A small image classifier, trained from scratch.
Model: 15.4M parameters, 32-pixel images, arch vit, norm rmsnorm, activation squared_relu, width 384.
Training: normuon at rate 0.0088, 13600 steps, held-out accuracy 82%.
Data: trained on single printed letters, digits and signs in grey, bent and noisy, 395000 training examples, 8.8 epochs.
Rows from block 5 of a small image classifier, named by matrix and row number. Rows with one number belong to one neuron. Each number is 50 + 15 x the weight over its row's rms, rounded and kept within 0 to 99. All counts start at 0. After the name is the row's rms in percent of the matrix's.
Before each neuron's rows are labels from the 100 images, of 14848, where the neuron reaches its highest value: "top examples" is what is common among them. Only what is clearly more common there than usual is listed. The data: single printed letters, digits and signs in grey, bent and noisy. In brackets: how many of the 100, against the usual share in percent.
# fc1: MLP up (model.blocks.5.mlp.fc1.weight, 1152x384), inputs 96-191
# fc2: MLP down (model.blocks.5.mlp.fc2.weight, 384x1152, transposed), outputs 96-191

top examples: dark on light (75 vs 39.8)
fc1.335 095:54 43 31 42 55 41 51 55 41 17 57 39 72 72 68 21 56 54 70 28 61 54 70 63 29 47 56 76 81 49 54 69 51 40 54 56 51 33 32 47 65 35 40 65 74 26 47 44 37 42 41 55 42 69 43 60 60 49 53 64 81 39 45 64 43 35 64 26 44 52 80 79 63 40 63 45 50 48 29 50 37 67 53 54 47 32 54 40 42 48 45 52 57 61 11 56
fc2.335 126:51 32 49 91 79 94 24 54 43 56 32 44 74 55 49 50 50 37 49 61 17 49 49 56 57 56 56 46 37 74 63 46 45 47 47 64 67 60 39 64 29 50 38 19 49 52 39 58 36 35 54 55 35 27 25 25 44 40 46 74 38 40 57 48 68 45 53 48 34 38 38 47 51 57 29 63 44 75 27 21 25 60 28 60 55 53 61 56 57 71 63 56 52 46 77 73

top examples: bold (80 vs 46.7)
fc1.711 101:64 56 72 73 30 38 57 42 50 54 49 76 36 43 24 46 42 51 69 34 82 54 64 42 41 60 49 77 56 28 54 42 60 40 55 99 57 48 49 26 40 64 70 84 46 42 65 59 33 43 02 46 59 44 84 48 46 38 26 68 43 51 15 67 67 15 55 71 66 40 38 55 56 62 51 53 60 49 68 45 47 73 55 49 62 76 64 54 35 45 57 22 39 34 54 50
fc2.711 104:47 61 27 36 42 58 37 37 53 19 52 45 53 11 37 42 32 60 60 55 51 27 48 32 49 46 60 43 35 52 72 58 64 64 39 37 33 44 53 42 60 83 20 33 62 35 58 60 71 41 59 78 72 59 77 62 36 42 47 78 67 47 59 55 48 63 72 54 37 49 36 39 52 55 60 42 57 00 62 54 51 27 65 53 64 34 71 40 71 63 45 47 64 46 57 50

top examples: dark on light (70 vs 39.8)
fc1.689 101:42 69 60 43 78 50 56 59 37 50 49 46 39 47 55 57 54 60 32 40 81 83 46 50 44 68 69 71 18 41 71 66 57 39 44 50 51 35 60 83 31 68 70 47 39 54 48 51 50 32 39 68 48 35 63 40 56 35 41 27 51 55 55 33 56 25 32 58 55 41 62 62 36 58 35 40 64 51 61 24 69 77 70 42 52 49 60 51 53 49 61 65 36 47 59 49
fc2.689 127:53 38 24 78 31 49 07 43 52 74 78 38 72 41 50 68 38 26 56 31 49 46 46 42 46 41 53 56 45 56 69 43 49 78 36 58 29 38 76 54 44 37 46 43 48 36 37 21 43 31 62 46 65 78 39 57 75 67 44 49 51 58 61 57 26 48 67 58 44 44 67 40 62 57 65 64 57 45 33 52 40 32 41 58 61 77 26 83 30 54 44 70 59 44 25 68

top examples: dark on light (79 vs 39.8); capital (71 vs 35.6)
fc1.516 100:47 70 74 30 39 48 48 54 52 24 50 66 46 52 74 68 60 39 25 33 26 63 52 43 52 28 35 74 42 53 80 57 70 38 77 40 46 58 23 43 47 48 38 54 45 61 41 56 43 50 48 49 79 54 40 92 42 58 71 66 67 58 51 51 70 50 62 39 52 57 76 58 35 43 80 67 36 26 56 60 30 54 44 43 64 53 39 55 55 40 69 53 50 27 50 91
fc2.516 107:53 44 43 35 57 42 53 46 32 44 32 36 63 52 33 64 38 67 60 46 48 44 40 76 65 54 61 53 68 49 36 72 43 62 29 49 83 37 35 70 61 75 54 53 51 37 51 28 12 47 65 61 54 56 53 50 54 57 30 66 43 48 75 53 58 46 44 32 49 67 36 47 70 56 46 49 66 69 64 46 56 61 42 47 53 55 54 59 39 60 35 43 49 42 63 38

top examples: serif (59 vs 25.8)
fc1.353 102:37 55 27 32 45 31 71 51 58 32 49 38 23 64 27 53 62 75 64 38 68 63 49 53 67 63 43 52 64 71 19 43 59 47 72 42 43 25 52 62 44 59 67 65 57 35 55 64 78 80 43 40 11 45 53 25 52 42 43 70 41 49 39 55 41 53 69 40 35 58 28 38 30 33 94 53 32 47 55 73 72 49 46 43 26 60 39 52 54 57 50 53 49 26 59 45
fc2.353 075:37 56 40 49 73 66 33 53 31 43 35 51 62 68 47 40 44 57 47 64 52 45 61 37 75 34 79 34 55 36 73 79 42 64 77 51 52 31 55 53 45 39 51 33 55 66 41 60 12 23 42 41 59 50 37 60 25 36 51 80 50 51 61 49 48 51 23 33 65 30 50 68 69 47 41 70 47 28 53 66 45 29 36 48 63 52 38 65 57 65 19 64 29 68 32 49

top examples: dark on light (69 vs 39.8); serif (56 vs 25.8)
fc1.574 097:29 62 56 86 60 37 53 52 33 69 49 67 63 62 37 60 63 47 43 39 40 46 35 49 28 44 62 35 62 70 41 58 21 54 71 46 50 33 62 24 51 66 52 71 58 64 46 38 46 54 36 61 49 70 48 73 54 36 29 44 70 51 01 45 36 48 68 46 57 33 77 32 43 77 58 43 38 54 27 60 58 62 18 48 52 64 47 81 74 54 71 38 63 53 52 51
fc2.574 079:56 37 62 21 27 61 30 30 44 47 38 57 45 86 43 49 65 65 80 65 52 68 59 52 52 47 45 53 43 55 60 36 41 36 34 75 42 54 67 55 44 51 26 32 59 60 40 47 37 47 65 24 44 17 35 33 72 52 63 74 50 23 54 52 33 65 57 46 47 80 22 27 56 24 77 73 55 31 36 35 61 64 58 61 44 62 43 32 40 40 47 57 71 42 31 50

top examples: serif (53 vs 25.8)
fc1.702 106:26 45 60 46 71 64 51 30 55 53 55 43 45 37 51 53 01 50 65 59 40 31 53 33 99 59 53 65 26 69 33 74 35 24 36 48 43 43 65 54 30 31 38 46 66 65 46 24 45 48 62 64 37 41 66 52 54 37 20 31 50 60 44 67 27 46 51 20 43 38 67 60 66 51 36 28 66 51 69 56 56 58 71 68 41 67 65 63 53 61 79 44 62 28 44 39
fc2.702 082:56 63 23 56 46 40 57 56 49 60 28 61 61 69 44 46 49 45 50 60 61 45 52 63 48 19 38 43 54 91 61 49 36 53 78 47 35 65 34 48 50 45 76 36 64 45 34 34 21 48 58 35 61 39 43 33 42 47 51 70 49 24 75 44 38 30 51 82 65 31 52 68 74 47 48 55 39 31 41 46 62 49 31 71 44 48 53 50 44 60 39 65 69 68 48 32

top examples: dark on light (96 vs 39.8)
fc1.334 106:61 56 53 39 57 60 49 91 21 35 57 94 48 16 32 44 51 62 63 71 41 55 33 34 61 58 49 66 34 40 23 32 60 73 61 47 39 50 43 85 37 51 91 47 55 62 53 48 37 37 33 30 45 62 39 34 45 31 16 24 56 46 50 58 31 52 29 34 40 53 44 29 54 65 36 64 39 35 31 53 45 65 07 27 51 63 72 24 85 61 37 40 26 63 66 33
fc2.334 084:61 42 61 49 42 49 19 53 81 37 22 37 35 28 56 52 75 44 58 43 72 48 26 55 42 51 51 46 46 18 58 74 20 26 51 67 59 56 44 33 73 61 39 45 56 43 44 51 67 52 65 68 54 44 54 56 60 35 73 48 53 83 51 41 66 42 71 51 57 52 44 46 37 46 49 30 59 53 53 33 45 51 26 68 50 45 53 16 15 83 46 29 60 42 44 53

top examples: dark on light (72 vs 39.8); digit (35 vs 13.4)
fc1.729 092:69 45 58 46 37 74 40 25 34 39 30 52 44 51 29 50 57 56 55 28 61 65 84 48 46 61 75 36 48 65 33 48 48 44 51 52 59 49 51 36 58 48 67 10 49 39 37 34 24 36 07 49 77 49 63 42 71 73 55 63 46 81 57 54 64 49 81 47 56 46 43 42 31 66 54 50 46 39 55 81 53 75 40 69 53 88 52 52 56 79 49 49 12 34 65 46
fc2.729 075:43 48 43 27 74 42 45 53 40 71 35 54 39 75 60 50 61 46 40 44 43 46 35 24 53 45 61 53 48 53 77 62 62 40 48 63 40 56 56 60 32 74 36 60 27 31 55 62 54 27 56 29 45 52 41 58 44 48 55 35 57 47 61 58 39 64 61 50 47 64 43 25 52 48 50 58 25 83 48 16 24 31 37 59 26 31 68 47 51 73 43 53 69 25 66 60

top examples: the character ! (35 vs 1.2)
fc1.18 111:52 61 38 46 39 80 42 49 35 42 61 48 40 43 26 43 67 45 74 37 66 41 65 50 44 73 71 61 56 91 54 41 73 54 44 50 60 51 69 53 52 31 71 39 60 47 47 54 69 40 45 37 83 48 62 26 51 34 24 50 26 04 59 63 47 47 43 38 69 57 37 26 65 56 54 40 30 74 61 52 32 41 56 41 22 69 46 36 63 31 52 44 50 67 44 36
fc2.18 126:88 50 65 49 63 73 52 32 53 22 21 50 48 65 34 46 37 44 56 80 38 22 54 19 38 44 76 74 73 51 60 30 41 34 37 45 64 56 51 66 31 54 43 57 37 67 48 60 80 46 44 49 49 51 38 53 53 42 31 53 44 55 67 46 37 51 46 45 45 28 60 45 65 39 34 51 81 13 75 27 32 48 32 59 32 51 55 46 24 63 54 25 50 71 34 32

top examples: bold (73 vs 46.7)
fc1.188 095:55 59 39 50 48 59 70 62 21 36 66 27 39 72 16 56 61 55 52 59 73 45 36 64 54 21 45 63 79 35 31 60 38 60 48 25 51 39 69 46 41 55 40 23 48 37 45 64 55 69 69 52 43 43 40 25 28 39 67 68 70 45 37 65 72 50 44 58 38 87 27 52 57 51 68 38 61 54 55 46 50 49 52 45 54 51 29 32 50 63 58 66 58 47 51 27
fc2.188 055:61 67 40 32 19 58 47 37 56 70 77 53 46 38 46 63 81 32 52 52 55 59 32 28 27 59 37 65 47 77 40 46 50 57 41 64 50 51 60 44 29 50 62 40 58 77 76 77 51 46 62 50 52 28 53 43 63 82 59 54 55 38 65 62 30 80 26 24 39 46 54 64 43 49 29 53 27 42 25 69 78 69 56 43 45 51 51 10 60 52 63 38 72 48 58 41

top examples: serif (61 vs 25.8)
fc1.484 095:29 38 33 70 64 26 55 63 28 45 50 69 39 34 52 65 23 61 54 72 60 61 24 15 61 42 34 46 56 72 44 62 54 20 20 68 53 43 46 37 41 68 45 20 59 82 52 32 46 52 08 53 75 64 50 33 34 41 61 49 44 57 76 63 35 45 46 40 49 58 63 80 56 45 75 53 51 61 15 13 57 50 38 55 64 54 74 44 49 28 58 72 63 36 50 33
fc2.484 080:23 41 45 38 18 64 57 72 38 61 24 20 66 60 48 33 52 79 67 44 53 49 43 60 62 56 50 31 73 29 61 78 37 59 45 30 46 60 56 36 77 32 47 55 46 58 44 54 53 55 50 63 37 76 60 82 41 55 70 66 49 27 43 54 25 67 39 50 54 32 43 26 43 78 57 44 70 51 67 65 58 71 56 46 18 61 29 62 54 35 33 48 66 54 61 41

top examples: dark on light (69 vs 39.8)
fc1.673 096:43 61 33 61 62 54 40 56 43 39 60 57 78 60 71 57 67 25 21 23 63 46 63 63 46 52 33 28 66 67 39 52 53 38 64 35 25 40 80 60 63 37 41 40 60 21 38 49 35 42 49 17 73 62 28 48 65 38 37 42 40 33 46 54 62 53 44 72 36 62 62 55 60 57 87 31 35 36 66 48 77 71 47 16 34 70 52 42 55 49 50 27 50 52 39 36
fc2.673 083:45 29 58 51 22 41 57 48 51 44 86 58 36 47 68 42 37 72 56 53 67 38 25 41 52 27 51 44 58 36 66 59 59 68 56 40 58 59 63 30 71 58 58 69 43 49 49 50 61 44 61 54 20 34 60 61 65 43 37 36 78 40 40 74 36 57 84 35 82 41 29 42 40 61 16 45 43 59 55 42 40 42 49 61 71 50 39 54 64 46 53 54 47 49 46 40

top examples: bold (98 vs 46.7); sans-serif (88 vs 56.8)
fc1.256 106:64 61 41 44 56 59 58 42 38 56 52 59 54 80 46 53 64 52 51 67 72 48 42 27 34 41 44 62 44 44 64 39 21 64 33 72 32 45 56 79 61 33 49 73 67 70 45 58 42 58 55 55 46 72 33 61 38 37 43 43 27 38 27 60 62 05 34 43 59 60 48 51 46 61 61 43 45 44 66 51 75 77 89 74 41 26 42 66 58 40 66 59 20 46 57 59
fc2.256 122:43 50 78 52 39 51 59 78 50 19 49 45 38 29 52 46 48 46 62 39 36 60 20 25 52 47 57 51 47 50 72 58 64 57 61 50 79 39 61 60 32 50 19 55 66 50 55 78 79 49 46 72 56 47 54 39 45 50 61 57 41 31 70 21 65 29 89 63 18 65 31 25 44 43 50 36 46 51 58 38 24 41 41 50 35 43 60 45 53 68 21 73 51 59 52 53

top examples: serif (78 vs 25.8)
fc1.58 098:14 62 48 50 56 52 63 72 69 38 44 43 50 13 47 29 52 38 66 60 78 66 45 59 54 34 68 34 70 52 62 49 99 31 53 39 61 57 61 42 53 75 50 52 53 44 58 62 62 60 25 55 23 37 52 68 55 74 36 51 64 66 65 58 43 59 40 65 07 58 44 58 42 62 32 72 49 30 50 45 24 54 78 48 47 23 36 32 55 35 67 39 39 49 60 42
fc2.58 091:87 33 70 34 67 39 54 57 36 45 50 60 45 55 63 29 48 52 42 51 56 19 39 34 41 33 49 61 62 61 34 46 37 47 32 41 42 66 58 30 22 37 62 59 46 39 06 56 58 54 43 39 68 56 69 37 26 45 46 53 63 39 48 52 57 72 63 78 42 18 42 19 53 67 69 62 40 58 56 53 64 73 64 70 41 74 42 62 36 65 61 56 68 57 46 46